From a checkpoint of a small image captioner.
Model: 31.1M parameters, 32-pixel images, encoder norm layernorm, encoder activation swiglu, encoder patch size [4, 4], encoder layers 12, encoder width 384, decoder width 256, decoder layers 6, decoder norm layernorm, decoder activation swiglu.
Rows from block 3 of the image encoder of a small image captioner, named by matrix and row number. Rows with one number belong to one neuron. Each number is 500 + 25 x the weight over its row's rms, rounded and kept within 0 to 999. All counts start at 0. Numbers have three digits each.
After each neuron's rows are labels from the 100 images, of 14976, where the neuron reaches its largest size: "place" is the part of the image that holds the peak. Only what is clearly more common there than usual is listed. The data: scattered letters and digits in many colours. In brackets: how many of the 100.
# gate: MLP gate (encoder.blocks.3.mlp.gate.weight, 1152x384), inputs 180-209
# fc1: MLP up (encoder.blocks.3.mlp.fc1.weight, 1152x384), inputs 180-209
# fc2: MLP down (encoder.blocks.3.mlp.fc2.weight, 384x1152, transposed), outputs 180-209

gate.476:482520509508519484472499496461483478477500500479493487479503527525492474558465488517535473
fc1.476:465514495512530495522500515492474536468531486500483489488544475500504475499514535496499498
fc2.476:501549505500482516460501489483505519510515488534435471512519492496502538522492531459510490
place: centre (26)

gate.330:406507504509470498492457507533502545493531500504448486502535496466494498504571473540471507
fc1.330:517490474480424517482502461520462507524500503482492453484488550538508511516529481452481449
fc2.330:488525504500528553469497481502498503500514472520506500526472496520504500569483496497510497
place: middle left (28)

gate.767:502495486510493498498450504500481496446496480527534501488504518492469497506500492509506505
fc1.767:479503497490462466540516507505534490494494503508484497492503511491503455464499509547500528
fc2.767:501448469458443500515508484488561512457472500475506499521540483505468499447494577607547486
place: middle right (28)

gate.473:519499497557496464525482497546501473580499517505495500450476512433450455506472533501450520
fc1.473:534526502520499501506448512545503516535503491517484512489490505485500495503481511510473504
fc2.473:490533500473495502511523494495523493501474499556516517497500480500512524473531498520500479
place: centre (27)

gate.683:485494487513494484512503510506501498490459481517508502523529515473503501500500500475541541
fc1.683:488500501441492481496503476489503489494500493528476499477454495565495496492515481501512502
fc2.683:485516458543517513507434477510508560490489509521497450509499448499513518463506499503482515
place: bottom centre (25)

gate.470:469486521545487459501516497514507469527478523439488527512447513502504474499528522448459458
fc1.470:499501464468514542470500563499490529516512485535516481504577432497464517440543508514515533
fc2.470:499473520463490498481476517517459509454503503466511492410506508520503498497479535515499511
place: centre (25)

gate.503:503504512541470462468511464517516500541471468511496525551505513491487495521516483527487529
fc1.503:504516483492500508545490511505446496471451500499488489499512491495419513505524505526516512
fc2.503:544500465500504449580458533543501505512498505486499499476483473503412500494499513514491499
place: centre (27)

gate.122:474564518512551500487571497494477506570487506521435540535557491533503485471497473507455513
fc1.122:496535501493500482492481465483467480424501514517503498538501531501498521511528491496514501
fc2.122:499469502502477502502476497499539477498461527506517507486461531540477501473515500513501439
place: centre (25)